python train.py --color_jitter=0.6 --moe="expert_choice" --projector_hidden_layers=1 --beta2=0.999
Rows from block 4 of a small self-supervised image encoder, named by matrix and row number. Rows with one number belong to one neuron. Each number is 128 + 32 x the weight over its row's rms, rounded and kept within 0 to 255. All counts start at 0. Numbers have three digits each.
After each neuron's rows are labels from the 100 images, of 14976, where the neuron reaches its largest size: "colour at peak" is the nearest of a few named colours to the mean colour under the peak; "responds to" is what is common among them. Only what is clearly more common there than usual is listed. The data: rendered solids tumbling over patterned floors. In brackets: how many of the 100, against the usual share in percent.
# gate: MLP gate (model.blocks.4.mlp.gate.weight, 416x160), inputs 80-119
# fc1: MLP up (model.blocks.4.mlp.fc1.weight, 416x160), inputs 80-119
# fc2: MLP down (model.blocks.4.mlp.fc2.weight, 160x416, transposed), outputs 80-119

gate.323:154175093188150152124147154140113139153134168113141165146159028150143159138116116123113106124133151158155115173127125150
fc1.323:144114094124101170112108086151149156162248145185113157125099196205110085133187128192118100158065108125090124117139138103
fc2.323:132128134119178114121114079144146102106069146151169131080141133085143190168061078118086130118115164100125103148113076091
colour at peak: brown (52 vs 22)
responds to: count: four (54 vs 23.2)

gate.161:107093123091116144182113175146142102125199050137124092174077125111129183114142056094074121188142158114044120151144186116
fc1.161:089160100149179079139190116101147108130152111139089224128106108099132130161122157127131109090090104130124148097071102116
fc2.161:104193147084228151133070115182142175137112174149169136157129228091088140118118162117132119163114177113138109135121112102
colour at peak: white (53 vs 2.6)
responds to: white object (52 vs 19.2); its colour: white (28 vs 8.8)

gate.335:150119109177130127167157181124092120093185140129129180125159140040139099151085091084099159177117128171126099117106082157
fc1.335:151111084131117159121160165126105156101129115185132068145075103177133101090183157168113090141122133173119154107134099160
fc2.335:133139107111153131097093043087126134120137120156163131112133122115116119179099118149158123154178090090152077134112161129
colour at peak: grey (87 vs 56)
responds to: count: one (52 vs 25.8)

gate.312:150120138205160063132190175119165138136152104128156132114151126067123117123119118150167071109112152140140140107119164124
fc1.312:098150118067135090154126107053107084157166111125149131178204146154189141120111175168137166092119131149139138080108164117
fc2.312:050131161147116123094107140167138064153141109152151157160166086132110159187092202103160201099139130108115100143117133176
colour at peak: grey (84 vs 56)
responds to: count: one (62 vs 25.8)

gate.405:132124133094205084190159092169103120132139028083088092136122101106132182130060064081101122163114113148129178101201140115
fc1.405:115161175180140112214168145194121146137114030124095089139095154094128171144097059114153110156103142143097142154153149084
fc2.405:112123155169080209154100121140155110159103165155200136145189140107148141099125125136144139138105153101142057153137106091
colour at peak: white (65 vs 2.6)
responds to: white object (73 vs 19.2); its colour: white (38 vs 8.8)

gate.353:112154110112162112146103139253149156084106121164174098173109144115083123143163165159139184098121136136159151138154127167
fc1.353:126106134107105095154135128101129166161128119113119098158152229115125143136162208162133176122149147119162119137139135106
fc2.353:106176131103172164123103068145173129100147155152136125144129070130114080128119148171135144133191124106157110148116152142
colour at peak: brown (59 vs 22)
responds to: white object (42 vs 19.2); its colour: white (25 vs 8.8)

gate.14:122111133142102131168057077156082133094119181116102112108050079156113133110138029067125127092116115107133183128189163121
fc1.14:098139159073044082161118083134156151114152128109137124059046168194148088116104049089150114171091123122131142103143164101
fc2.14:100160119097141049142098177150129133169095120128094147111118112126106108143112148115095131069115198151163103175124153116
colour at peak: brown (45 vs 22)
responds to: yellow object (40 vs 18.5); its colour: yellow (25 vs 8.2)

gate.102:104198127137130095153122162155141156146147115136111124073115124204126103121117108081147160142125097147167171079146094108
fc1.102:082117120114071160098193114080131135137105109094162111140109200070142123153122140179126072142137138118106129158106131142
fc2.102:133119102214069114146153034078140149099116141175047129149095066180126107088140149186164173132121138092126149119124142095
colour at peak: pink (33 vs 10.4)
responds to: pink object (47 vs 18.8)

gate.84:150083117150158093107139158078151171107115132107121096136076118166169088111095108100112064123106142096157145145101157138
fc1.84:093084105024136138176114149227134109123095141133151141165080137084157135106163139158205160175091153085118129160118104113
fc2.84:118123138070074134128143111135150122104135102136199064121105143183158207180102104105143091147113146148127109188160155128
colour at peak: green (36 vs 2.6)
responds to: green object (50 vs 18.4); teal object (39 vs 19.2); its colour: green (28 vs 8.1)

gate.266:102100114137166119077095095090078103117145158162111157125166134121097139159134140185121104124152138181137070150136141193
fc1.266:116112163120116138095169095175163114147147133138139055168141142071089124110128164112160125132127143146074102103091165120
fc2.266:113161137090162116202132190127086118200151126145153091129095143106082133104112150127126065191149144080161164106116133134
colour at peak: black (25 vs 2.7)
responds to: count: four (52 vs 23.2)

gate.103:133147099101140136164072155200119169092122158116175109134152093156130118164117134089201141183098153200132093106154136118
fc1.103:133148138136175184114177134152162142091126104139168104155149100059118117111103161139119164072158108121098115161069099093
fc2.103:073115048118058125084124131069170125091112154166145111140103086139126130094112099121123123108155143162206106125056154104
colour at peak: brown (45 vs 22)
responds to: count: one (64 vs 25.8)

gate.331:081183145135214159133091085105128135139155119146121176107109142164113211114122088128124213071120107156073173118103139185
fc1.331:189065199141127128140156074108114091112136057128120137122181131052137110116143150115128107148122194136171088160131136114
fc2.331:067158188127154153103089094046139131128115133111189128145120113203103218154082104112118161121077134128155151184099122131
colour at peak: brown (59 vs 22)
responds to: white object (58 vs 19.2); its colour: white (35 vs 8.8)

gate.413:135161166124127119066161124117112128107149192119084129122135140100084138144202213201171105123107139172129058157145110149
fc1.413:042077164120093107173154155122160113116082095106155210192122184080159092106118100143098155073104136130117156145163125071
fc2.413:078082094104144082130161109141096124137154094118085138075171112127121124128099122162154152102150174093090163148092168133
colour at peak: brown (47 vs 22)
responds to: count: four (56 vs 23.2)

gate.76:099137158173106164153121082138131148115153118165126100104088175106100130078127099155130136152138176132113056157171111122
fc1.76:076094146129120133114122078165164122101136110144151112148168051115120074159059195123113175114171118145142132121145084131
fc2.76:150140134143159168156119092131100148120058193104144166152125132083145137140118128157132137135097117178121055113154148131
colour at peak: brown (55 vs 22)
responds to: light from behind the camera (58 vs 25.4); pink object (40 vs 18.8); wedge (25 vs 9.9)

gate.388:099184117113096170139136146169082091104142142141112107108121120140120157171144042137179150120084102127113137086154161120
fc1.388:134165115144079187124073165154195083077165127170121145119148140130108116126144132104151178175116103111155114142117129159
fc2.388:061113124135161090130097123084136149097125089107097129144108116178097107183101122130144158152114123098101130142140119182
colour at peak: black (38 vs 2.7)
responds to: count: four (52 vs 23.2)

gate.21:165126126137093065091137122070122128082064144077197065144119140110120132123147098170108125097108162121185120109071092147
fc1.21:089177142091073107113156140150148142143150123137161216145149113148133034138143170134139190174124107139163124108137114088
fc2.21:070194142094195152108052139153129077131065085137222161105106143109097150128068173142139129155151132096114066153111147147
colour at peak: green (26 vs 2.6)
responds to: hexagonal prism (26 vs 10.4)

gate.288:170159141064110145137130099116128130098183091127112179147113119171078139167125110096121151039149150129094129078094114168
fc1.288:101143120169153175124116195097129129105145190116162094088165177073168122091101118115103111189163127084164134194167165110
fc2.288:172081120118134117163152111139163077150112092167111090121117095128179137079091154128115133084153154155112072134106105125
colour at peak: brown (51 vs 22)
responds to: count: four (49 vs 23.2); orange object (41 vs 18.6)

gate.140:170076142146128133149118102132092112189140126151149096170147133136122117166097179191125122121102095103148134105220149118
fc1.140:118124148132144114116107023112112134123185117099109100121166136186145081114159151168139085185149151111156106123133139114
fc2.140:120104071108138169144213120132112150156157156103070117142107153107144061074100176133143112129165188163079112104142154160
colour at peak: white (30 vs 2.6); pink (26 vs 10.4)
responds to: count: four (53 vs 23.2)

gate.91:141156129146131103146117108130096115148073134175151189100095132040128169158160088089154096156189115153169111152160086185
fc1.91:141125129099166150145117097122148098129129113135152111117147130090104167139145139089147126108202129181133118076137094111
fc2.91:099131091147148133135115097048083156115084128136193170128139201111117122095166136117138080170091103145115072106197107147
colour at peak: brown (44 vs 22)
responds to: white object (59 vs 19.2); count: four (58 vs 23.2); its colour: white (28 vs 8.8)

gate.92:122133142106158093133145132124130147045141100129077102081139076146109086115114071112160143129084111104139128094120135090
fc1.92:141120123094163073145170097182106123110152132138074100104180109169147094147140088086150149134130157115164102082116156084
fc2.92:111073153142114110119083148174052123158159140107128115118159185158099128183128066156087125111100114153168193142151106148
colour at peak: brown (45 vs 22)
responds to: orange object (43 vs 18.6); red object (39 vs 18.7); its colour: orange (25 vs 8.1)

gate.257:171123129158149146149110090088148164180119044129124147127126190088095164117108115152111077143101198115109107123108114140
fc1.257:159119139110129123164126195186131094105136075138121130109134098172139094162115119072144190193156105112111133088139214109
fc2.257:183135157084094155127088188147080123148134131105164202101139099051140094197169137147128156140098130103157129146148141084
colour at peak: black (38 vs 2.7)
responds to: green object (39 vs 18.4)

gate.294:132162104135134137120085063114132105119122154136127129139136101183095162134077050171091138143116115163124145237139116163
fc1.294:110088128131151101130187153138144144124189062072148145163123159064155125106131175112151111122094128104180133029114182043
fc2.294:080155151119198137116108080104077138149178155131096187133178138155082109155122073116113159181122117198157150133134136117
colour at peak: pink (26 vs 10.4)
responds to: blue object (43 vs 19.1); its colour: blue (29 vs 8.4)

gate.85:157080112111142132155134055080130102117140093121173108132154109146111150117158089114131097126150125124166110053098120115
fc1.85:093079106155139093105072099128131110074167145102130131108207100093103151157091162115155135164126106148131112110100111130
fc2.85:104185114126161067120043164145159099151093124142118147155111111110130153171116143113140146087081138131124111163156085109
colour at peak: black (29 vs 2.7)
responds to: black object (40 vs 19.3)

gate.8:130144143117119171158113161164109154193100094099152148160124168161159148123194139161136142178141131105103151122171160145
fc1.8:099090127100145130183097133143146101069110114136185164164091099177167139113099183161127107120125136137131145068148114147
fc2.8:146121124116168166156146124112107154127089123153115124118133167159145080096083200233159115154148167098138080100121136121
colour at peak: pink (31 vs 10.4)
responds to: count: four (50 vs 23.2)

gate.406:139166119125137072112057116067096126112081105101090109102155109197122148150146125161085084104124134169154099087126135107
fc1.406:100093117117144138152171122208199102103191153165126181128133086091126150117131135081179150130117101083199139109115082125
fc2.406:171138128088120067122139132155071154103129075145057103130117129176140142223174120142107171086120084081132118090175143116
colour at peak: green (26 vs 2.6)
responds to: green object (48 vs 18.4); count: four (47 vs 23.2); teal object (46 vs 19.2); blue object (39 vs 19.1)

gate.109:139130121109047195143140120100141136126143110171110183168039093168143170116195127130074120058061172136129137106107108149
fc1.109:127084142116121134136097078061123110154174131132121148188115100085178180110087148122137100096106180119102130144128140136
fc2.109:141139121135123092174151151163099108075117095136084082140130154135117133170177095127085177155103155082134119102210079073
colour at peak: brown (57 vs 22); black (29 vs 2.7)
responds to: red object (39 vs 18.7); its colour: red (28 vs 8.3)

gate.111:132148146088182092151177100082142097140091048142121115127158171148088184171154242105107120127154081107144100089167160118
fc1.111:094092192134172082176148043160138140089100084154129058164134175126114113140116090114098136145135104108083101138160156073
fc2.111:197135138149127191085105051125186086127087194094164176129152125045145156145127158149155153146097109116088072109153105067
colour at peak: white (31 vs 2.6)
responds to: white object (55 vs 19.2); its colour: white (37 vs 8.8)

gate.41:132146147164135102158157107131117124118144177144119144139119126188130126165133255209115152127154111128110152123119135136
fc1.41:123112124101130193123134155141110125099117071107116097107141105063122140097112013105148107135100135147166109109115107118
fc2.41:128119168034121151151171094092073099145079125138135073133155124154115187050158151084131141146161191164052106132119169128
colour at peak: brown (45 vs 22)
responds to: white object (44 vs 19.2); its colour: white (25 vs 8.8)

gate.381:161152116129137123166149137175139145105096105102164159205110092138125184153114123088097139116133083125094147082117149037
fc1.381:123134106105159131195108172149115077110168089130088079105118086092104123135129074141161109149103164154101132137134193147
fc2.381:135144166147207156169116080169145139063099113097177088132114194067119062125115204178145127162161043098112055096123146139
colour at peak: white (55 vs 2.6)
responds to: white object (61 vs 19.2); its colour: white (37 vs 8.8)

gate.365:086079115093178146144113076101121131216165099124097137163103115083157128116108146067146125071138179162142158166122172154
fc1.365:127143141164102170108120109201105133088155187158134113143110032118141129111060133213140108122131144138117134161174113101
fc2.365:098165128078109185159086103116142122122186211135158111134140128099151098151118091089184125158102153132150110145086143147
colour at peak: black (52 vs 2.7)
responds to: black object (42 vs 19.3); its colour: black (30 vs 8.8)